A small class-conditioned image flow-matching model, trained from scratch: batches of 64.
Rows from block 10 of a small class-conditioned image flow-matching model, named by matrix and row number. Each number is 200 + 20 x the weight over its row's rms, rounded and kept within 0 to 999. All counts start at 0.
After each channel's rows are labels from the 100 images, of 14976 (inputs lightly noised), where the channel reaches its highest value: "responds to" is what is common among them. Only what is clearly more common there than usual is listed. The data: rosettes with rotational symmetry.
# convs0: first 3x3 conv (model.decb.1.0.convs.0.weight, 128x256x3x3, standardized in use, each kernel summed), inputs 172-214

convs0.127,215,183,182,193,206,210,220,229,208,206,195,230,216,208,216,199,219,212,189,194,199,210,199,205,217,232,231,198,219,217,192,227,212,191,227,197,190,209,192,219,221,176,148
responds to: dark

convs0.46,186,255,210,226,219,196,222,192,186,208,198,201,222,208,183,198,212,210,168,171,206,198,216,226,210,222,229,194,196,223,217,204,208,174,197,188,226,208,218,199,218,198,207
responds to: three-fold; grey

convs0.10,178,216,236,233,196,180,193,199,237,177,187,232,210,208,221,217,204,209,169,194,193,190,202,202,185,203,207,179,205,224,216,189,205,229,192,197,222,203,213,218,197,214,229
responds to: pinwheel; four-fold; warm

convs0.13,195,172,232,225,203,197,191,175,226,194,212,211,225,177,174,198,211,193,190,186,208,210,212,212,197,169,233,193,209,201,204,227,219,197,201,191,201,222,179,214,209,204,195
responds to: pinwheel

convs0.14,204,241,236,228,221,206,200,211,206,189,212,210,193,227,218,213,220,224,226,215,203,203,232,205,196,192,214,196,195,197,191,182,209,214,208,186,185,195,210,175,182,205,211
responds to: pinwheel

convs0.23,164,217,192,214,229,174,201,200,164,173,208,203,194,214,192,200,196,186,224,184,191,178,194,179,215,201,202,179,195,177,199,184,180,193,180,200,238,203,225,188,196,178,212
responds to: vivid; three-fold

convs0.41,225,205,168,164,182,200,202,223,176,225,223,182,198,197,198,190,206,229,238,205,195,216,216,207,221,213,185,231,196,152,182,195,200,208,218,195,211,189,241,198,186,172,191
responds to: grey

convs0.47,189,211,191,207,196,218,209,227,162,231,227,202,214,172,184,177,199,221,168,167,211,229,203,225,208,214,205,207,202,216,167,213,221,255,222,195,183,226,244,220,224,196,246
responds to: cool

convs0.0,186,201,206,226,188,186,202,219,216,174,179,216,193,209,202,217,205,203,178,179,203,189,215,180,188,196,195,191,191,201,188,169,207,194,181,180,203,208,193,204,204,229,192
responds to: pinwheel; four-fold

convs0.29,206,183,191,166,127,191,196,210,234,177,164,226,216,224,208,228,199,215,222,174,205,194,174,183,190,182,215,211,192,186,175,209,221,208,184,194,170,215,165,172,184,208,183
responds to: pastel; three-fold

convs0.34,223,187,204,208,197,204,213,193,172,216,178,211,207,184,198,204,224,202,191,214,200,214,196,190,198,212,187,156,211,205,201,182,218,192,218,199,168,208,185,167,189,176,209
responds to: grey

convs0.54,210,222,170,175,174,204,203,214,167,217,219,216,195,163,193,186,200,183,227,191,216,215,208,194,230,206,183,214,202,215,217,200,182,201,212,214,233,197,186,232,191,208,270
responds to: three-fold

convs0.111,223,216,235,216,184,208,217,218,207,214,161,228,205,193,204,219,227,217,176,174,194,184,181,183,221,148,182,184,199,209,176,182,186,158,208,207,224,184,175,215,205,186,234
responds to: earthy; four-fold

convs0.16,208,186,241,233,209,214,215,182,214,201,237,179,205,182,192,220,196,183,149,209,197,242,233,186,198,187,216,202,177,218,202,206,185,155,226,220,240,177,208,207,196,186,251
responds to: three-fold

convs0.45,209,211,194,201,198,195,208,219,164,248,204,190,174,197,188,202,184,200,219,212,195,198,193,214,195,225,175,227,195,210,215,167,176,162,218,204,177,197,217,207,202,197,232
responds to: three-fold; vivid; cool

convs0.56,229,151,238,189,163,202,203,198,180,165,216,194,188,211,183,205,193,203,242,231,187,196,207,208,210,196,180,190,177,174,209,196,201,178,212,184,145,190,182,175,202,192,172
responds to: cool

convs0.80,225,205,213,173,172,208,199,193,206,179,149,199,198,189,197,207,194,198,200,191,219,193,177,201,209,209,193,170,198,195,197,215,211,187,223,209,212,203,189,187,214,222,182
responds to: dark; three-fold

convs0.62,213,169,199,213,264,202,204,186,188,166,146,207,182,197,176,205,162,168,206,217,200,194,179,190,169,154,195,195,196,209,222,212,154,196,173,234,198,184,187,222,187,212,257
responds to: grey

convs0.6,193,201,212,208,205,221,231,217,194,209,215,217,193,227,188,222,221,194,185,201,217,235,209,218,236,196,219,143,240,200,178,234,194,208,234,209,214,199,164,201,208,188,170
responds to: dark

convs0.32,169,186,198,180,198,215,225,210,164,195,220,181,195,203,206,167,214,202,205,198,209,201,194,217,190,204,195,163,205,197,216,209,189,232,223,186,200,187,208,204,199,190,231
responds to: three-fold; vivid

convs0.52,201,218,231,193,178,218,207,194,197,199,171,197,193,190,206,190,204,206,231,187,205,215,193,213,215,207,218,178,217,201,204,178,174,218,212,198,224,172,221,210,210,217,220
responds to: three-fold

convs0.100,184,209,221,231,221,215,203,197,168,222,194,184,199,221,197,193,189,192,152,122,224,212,206,218,229,184,205,216,204,194,197,194,197,297,197,190,226,183,218,201,215,237,205
responds to: warm; three-fold; vivid

convs0.98,198,242,193,219,211,212,211,208,207,175,216,190,215,209,182,208,206,204,193,194,193,194,211,190,207,195,163,206,197,189,178,185,184,193,172,185,206,179,157,170,195,230,210
responds to: warm; three-fold; four-fold

convs0.49,196,197,201,185,211,181,223,235,202,186,217,208,202,223,186,211,205,205,226,209,199,200,215,218,182,233,212,194,220,211,190,193,227,193,204,205,182,216,193,211,180,164,177
responds to: vivid; five-fold

convs0.122,213,215,184,178,232,193,188,185,196,206,193,181,201,189,192,190,187,196,192,203,196,186,223,217,189,200,235,205,205,208,204,230,211,189,191,211,212,187,179,166,216,207,205
responds to: three-fold

convs0.121,199,230,203,218,195,206,205,179,214,202,207,188,209,187,210,205,183,204,193,187,199,189,216,194,194,196,192,204,197,188,185,201,183,194,189,198,196,170,202,168,198,203,185
responds to: mirrored; grey

convs0.103,191,184,199,203,185,201,183,185,205,181,171,200,200,193,191,209,193,192,190,194,209,185,188,194,207,193,190,217,202,187,193,176,177,209,185,192,202,179,210,177,217,209,193
responds to: dark; three-fold

convs0.26,216,208,194,205,170,189,194,190,191,199,224,194,217,185,208,195,213,228,208,219,199,200,189,179,222,176,182,229,224,189,219,204,185,211,202,205,212,196,207,224,226,175,186
responds to: dark; four-fold

convs0.93,176,179,201,184,167,205,176,189,174,200,232,196,190,168,215,195,185,205,202,182,203,216,178,170,220,183,210,167,200,196,224,180,173,207,155,170,262,195,227,186,221,226,207
responds to: three-fold; vivid; warm

convs0.75,197,198,198,169,169,195,221,218,177,262,186,189,196,206,194,191,193,223,200,180,176,204,204,186,190,218,205,213,202,200,185,194,197,203,209,167,211,190,186,184,204,173,198
responds to: pinwheel; vivid; three-fold

convs0.110,193,202,174,199,188,209,211,190,207,196,194,207,228,219,208,196,217,233,202,202,210,199,220,200,218,216,213,202,218,174,196,214,201,184,208,179,190,179,217,165,215,210,166
responds to: dark

convs0.59,194,213,188,200,166,166,181,167,216,189,201,216,241,193,208,167,182,188,208,198,226,202,195,195,220,190,175,166,193,183,188,220,225,179,162,181,198,249,164,188,223,232,207
responds to: dark

convs0.84,201,188,209,157,199,204,212,200,167,196,175,212,204,209,211,200,222,192,211,212,198,207,215,176,187,185,173,226,185,217,226,198,178,220,197,191,267,180,204,209,208,184,212
responds to: four-fold; three-fold

convs0.113,188,198,216,196,207,199,198,220,242,171,192,194,221,182,189,198,178,205,189,203,185,188,224,193,185,189,222,230,227,216,198,195,205,241,203,182,206,186,198,185,179,209,235
responds to: dark; four-fold

convs0.104,213,204,201,212,270,187,197,180,181,175,218,192,204,194,180,204,200,187,218,155,187,182,228,205,219,169,191,189,228,176,191,187,190,220,191,202,242,214,196,197,185,220,200
responds to: off centre; warm

convs0.117,189,176,176,211,189,203,203,187,215,167,213,218,211,177,208,192,175,188,196,194,204,218,201,176,190,203,228,193,193,167,178,211,234,252,177,175,190,219,191,189,210,180,222
responds to: four-fold; three-fold

convs0.91,201,188,180,138,169,201,210,211,194,190,158,211,204,200,185,199,190,197,229,193,216,211,187,215,185,220,199,221,207,203,207,225,210,182,224,222,140,222,191,190,197,197,144
responds to: cool

convs0.44,184,197,215,227,258,202,214,186,213,181,172,199,203,193,200,207,196,218,203,214,213,204,220,200,182,209,238,179,206,212,208,223,192,206,193,183,183,215,212,186,206,214,227
responds to: grey; three-fold

convs0.21,237,181,151,155,168,218,205,217,204,191,262,196,201,198,186,191,211,181,182,225,191,189,168,191,204,219,174,187,211,200,200,191,220,167,212,214,167,220,188,226,222,182,174
responds to: dark

convs0.64,159,222,211,187,208,174,186,203,222,252,183,202,209,211,200,185,193,196,189,212,199,201,202,214,192,237,198,229,178,208,218,216,224,182,184,189,202,214,211,223,205,183,212
responds to: off centre; pastel

convs0.4,199,179,195,201,205,187,188,183,205,207,222,211,205,192,194,198,189,199,209,222,183,199,197,180,187,201,200,226,196,197,175,199,207,204,174,205,200,213,156,202,203,185,209
responds to: off centre; mirrored; vivid; order: ten-fold

convs0.40,196,188,182,174,172,172,192,184,221,174,241,190,205,170,192,205,202,207,308,247,207,230,232,233,188,172,231,264,262,209,207,220,204,227,222,177,190,192,202,198,220,178,178
responds to: vivid

convs0.17,199,212,189,169,212,198,173,200,195,197,244,198,200,229,189,210,205,193,193,159,214,189,193,195,187,216,189,224,186,183,170,193,186,220,209,224,125,211,236,171,211,207,166
responds to: dark; grey

convs0.8,190,161,181,188,201,197,205,217,206,205,215,208,214,198,194,205,210,204,206,199,197,190,178,207,201,211,183,223,213,212,186,209,211,189,201,190,171,205,209,190,196,194,201
responds to: off centre; ten-fold

convs0.87,203,214,218,191,154,181,212,201,216,203,214,196,160,206,207,208,196,192,219,236,179,195,200,192,203,189,193,209,208,212,198,196,198,192,185,213,241,183,216,219,179,224,226
responds to: three-fold; pastel

convs0.71,195,196,188,175,230,174,196,184,210,203,213,173,178,196,194,185,199,178,209,175,157,184,212,219,149,207,192,216,202,184,212,223,196,166,203,181,177,192,198,198,183,174,210
responds to: vivid; three-fold

convs0.96,189,192,205,210,187,227,214,201,203,204,183,188,213,202,181,215,205,213,173,184,179,200,209,208,222,201,209,196,198,183,190,194,195,178,183,227,206,182,192,170,188,205,203
responds to: three-fold

convs0.28,172,229,193,203,187,182,184,198,173,207,230,177,189,184,198,194,200,200,221,188,227,206,214,221,213,154,218,163,210,188,218,183,193,263,192,222,204,199,226,185,198,215,199
responds to: pinwheel; three-fold; warm